{
  "dataset": "abstract colour fields from 500 small random pattern networks",
  "cond_dim": 128,
  "activation": "relu",
  "steps": 19400
}
Rows from block 3 of a small image diffusion model, named by matrix and row number. Rows with one number belong to one neuron. Each number is 128 + 24 x the weight over its row's rms, rounded and kept within 0 to 255. All counts start at 0. Numbers have three digits each.
After each neuron's rows are labels from the 100 images, of 14976 (inputs lightly noised), where the neuron reaches its highest value: "peak at" is the part of the image that holds the peak. Only what is clearly more common there than usual is listed. The data: abstract colour fields from 500 small random pattern networks.
# fc1: MLP up (model.blocks.3.mlp.fc1.weight, 640x160), inputs 0-159
# fc2: MLP down (model.blocks.3.mlp.fc2.weight, 160x640, transposed), outputs 0-159

fc1.241:146110140112115129138119079119147106108120158139135127154108142125106142093142129122099140137131146154115198116111098125129163138144138129111115125181157127136148135130122087097172140107102110139122139098113187127098116142108125111127122143064103090156195124192125087118094129078117124139138143129082079125160131106130123141126173127130189143133134111157128086147156131145108146094137126075101099117109136133161123132144086164109130139137144148150139161104134140113129132132149113
fc2.241:092175101147120139138104152114085148188106165136083142155116169144122108133119101131152115123114126139150159158117136141095123112168115144128108134131093123134169144124113108155109133111059117134088192127120181081130141170150121134137126175139109085173143114147138158128155097119160123131123158130166094112099119146130134150119169164130148132139140145139137132089186158123139103150144117090133112146143126136135148115123104079135127112121127117123150136163121082130140134107143092
peak at: centre

fc1.540:135121129149145145102099101146115114122128156114090113133131088126129127083143125129163131121165120140105156099175097134084112109145072134163105138071130130135080161141145099129153147158101119139106125118179129121080129146142121121132127129141116140119192113105124173166114154130137126131162136104149148120170135125129107130133206158143144110117137103157133116113116098111150125122125144123119123114143138142117096138121127107178129136153137176073132136107134121095126040122111157
fc2.540:165167123134118134139152155133067125174146111134145129136127134150129117114164142132081120141111127138125183122134153119101082099101099120100129123119115076142132119127136154132152132103118129128094203125087099136116117097127130130134123075137096184117124145129108187103114130128135139165134129147164073138139110129134121123112118117087124117128140098116139106128111145124148173125142157114113161125098123116144147123122142170082146120198119096122117131098139053124133117103092127
peak at: bottom centre; bottom right

fc1.53:118159128130140129132123107113062126108133131128051102143116083116122129150135124137114127133143138129150090161133118126117126134122151147104132126113127163122132076123145098121135129123125128132113126135134097119139116093157178130123140146124132130131210118016115122109126138132113124137121140106137125178141127164133121081115196148095162179148135138131122134114116152101147136111133107157122146114120147143156175137131130115125119090114135210149107125123129123128145086123115137
fc2.53:086094112117140115142120146143159103165118143125152157105130066133125130064105141154106141106120144134109143142126083118145125132128129139118121126108154098175094143164138134098130120087170098120137226121119120156111127148149091102118136153103162117123065119115131180148163097107107116139139112118149146082097120103140141126133151136143111147137139113111123144094112119150170121121115117148125123117134132123136101167143081120133152108124130121097102087077134105115161142117155166
peak at: top left

fc1.154:110116129122127128125121124155122099116127130114124111125128108074134127123142130133159125123153125121134118060129124127121130110139073137117120135189126050130059138139160109138106131144117129140121130170134117127125126125145174139128150104122186122152138138095125141098088166150153142117104132126156058147129129154127138089061097156141109118129127142145134128125107100136167109149125126151132192129149131139187103141129126141150131132115138138119137185056130123148088136133140147
fc2.154:127170133128126128127128151163126127149139136128123126132127107086128135130125130126145127127129128127128189138129111129129131127127124129126128130207127035168131129125129074126131124120110141128128130180127156134127127132128106125126127130128127141106118128128126148122127106126129129130128130127060152114123127146133120130128114127126118144128128057130134126138110130128096124128125130134128022129131128149125223127139132124126124131106128108148131128000129132130121133130108139
peak at: bottom centre; bottom left

fc1.319:143164131139128125124133117137123131098150103134065114113128148132140095155122122134115130123144123153117141152119105116102127136146138125108120119095116123134115114125138131090156135105121131126120154146151074117159108111185168123128132129095117122156194122000115119126109117141115131129145145098170123127151130153123141113121148144112117164144130116138121107101126129131116134102115108125137156117134152137120189155135113162164128102076123218138121141126129134126116139121113133
fc2.319:178134108104150119099123139172127092141101041149120130126100112130125162138152140129109114110120137098132158157176137125132091125131144142153123126094142128142061122101140116114128082092138118122151221135114060141126134137124154124143141120151133149135146152133126155109151115140109118124107113147116112094141117148118119174112080111125112134137132089111141140143112116140128142123116063150135143138130135143124134166119112157121105141169139154097141103126122089155134126117184167
peak at: top left

fc1.127:135135131139090121122155109171150128071136124116157127134130116168166125134134138130117140121126143133135146100181080127149148132153159117126103127120140128131106118122127144092132123137103129124116135165120115129154140138097192127133102176139076120162198115108114112115152160144137100147071125114174100118105132161122117126108109105135126118140158125138131149100133105149079119113118146183117149134077126122066146138144149065130130093112136152117117120134124132107087194135109093
fc2.127:166124108141142130130125114149059127136179096136117149174118170143125160114126160117108133135137140127128160119128139108161116126149166124115137125161105139180185121111124091142137135123129120114136128109135094134095118152125121126103125121143115124065143102117139133093134131128088132166131113105067173117123132051109148134125095135116102128125131170124144141161103146131080168121144149196126170155115132134178119112121132082137103125119106119096137120113130107167090118136156144
peak at: top right

fc1.1:124127123133123127130119124175146143100135127138120111139127144147125127123116128127098123133120115126160103145137160130116110125116074142144133133115105169109106132131112148161112124122132142117102128140136093118100130124167159117122115176128114101139197125115130159129150078124132133114161122114125129119105123153128135204114143137116147109135125126098126124109167131131175109140123131104143097135139121129148078116130146171115116081101110048240105160084124120110141194116134093
fc2.1:119101108145114115129122166145139171191168139147151107129144158123124148123140127122105110118156123104126073151114087138127117117146141126137120124129131165144148156125105186099112161124118133128152107122116095122114113123118080140112137070141146143130103136161144070172123076129092109122146136114094116134122120162128124123134143132112088118130130133108126098065151133167146128119132111136120105149123114143097109130146126139155108110145109111056151119091129091125103228135126133
peak at: top left

fc1.6:108130125139129139138122122111104139152135112125127123166129161119138109098118128133151125109126126139127103110159137115143124154114127147148105113126112127122143127110129137129128126137134130131135141094107131107131125130139136129135141113112126080143181143255131138139126113106116140144102127120133130113111131165145126152143135133147136156124126112139129157147120147120143139112133126125129081128102120145134081129127112133094128158105123025123157125128126124131094103111117105
fc2.6:158151125115121156129126164199141116109131160133184144077127131152128117128131152109154119132160132114125188117135100134150144117116126127127113117158138144120051128142146146149112093133095119132147222129125079117124121140149132120140118143138109151107148118098121111165129186148135148117130141138109138083193119132145126181123151154122113142130116132115064150132106122114133109118151142116115135121109117155145089139112108098119133130073143139134132113141132154124138106130071097
peak at: top left

fc1.239:122135131160141128153135106101159116086140115118040117159142109127142115098109125134149123116139097137134136061137140117136118129133187135120119114099098173112110131129162094119115155150109136138116130099125147109174134081136122120132119125129102094147212134149103124122150151171134119147143123114146108128133126173141150128128143105112187107143118141136110090128113141122136113111117110130137122128140131135171119118131118197138127122141123092167123199089135141101155119102078103
fc2.239:103121114140118119115125174173189125151162161116140118184128161162120138151097126161085136118144129105128179099127133156141132125102141110124126126103138120142105132121148195131142169153127105102133142133158114148126142170146070154152148077124103118152133120146129132143107118121164119133118116132100145054136124133133148131123106118107127144128145164126114126129143138108148130143128165107125085125106132122121135145136096074121136057139157082129142138089113105121073157128091161
peak at: top right

fc1.179:115134128128120129137114122081141115098124130120113123103126128118132131140123129130103121111155117128086109059091132124133128127125068132155123119118110149132052157130128135126126128131126126125128129239138138127132127138128157117127166106115168130124140152128131127097069174123171152125084123143192051137128127154125135099102161129166106128117126131146128165127109148146178118132132123116120084126136117134187151145131120155109125132120116143132166098169127126138092123137131155
fc2.179:102163127130131128122129116068139135148122136124134128130127149146128129126126132115116131135121124122127182120131127125126119129127131126127130128081132168087136132136130156122133132046142127128132126255126086123125125138127126132128126107125118188138151129133130104122104136136127128126129125132000125120129132101125132137129113128129149156129128136123130130147134131128137133132132127134128197125128129132146111130116135110126125128125124127124128129182127126113121130128111107
peak at: bottom centre; bottom left

fc1.391:137101129120122119117129135136132099110151142133121123143125136159130111130116134134137130130138106116140155089127102119122110109126100089108129145162135113117115125122127115180125137119158098115131128111118163121168103167164183137123137101101133105045187141143124105150151101128144115123092137126093099081140122083110103144137142180132146174126127123151127167140141112111106111163112149171095160119142148164130064173134127093105117114211130082133123170148117124114150139136120105
fc2.391:131112087101129135146134147120189140072120130116128110133083099142130139116154134100134120140118109148158178136153124118148140132125133129125131151125127137129155094139124172128141096167171122122133160103106127187108136140122117151131127143148144119090127130140128125182155142145109124144160119133111171129134077098099156134122176120106111164125140077138139112156115133128062148118134092116128085140132140133141111131153060120140124124059120120113119145129117128178116080135086181
peak at: bottom left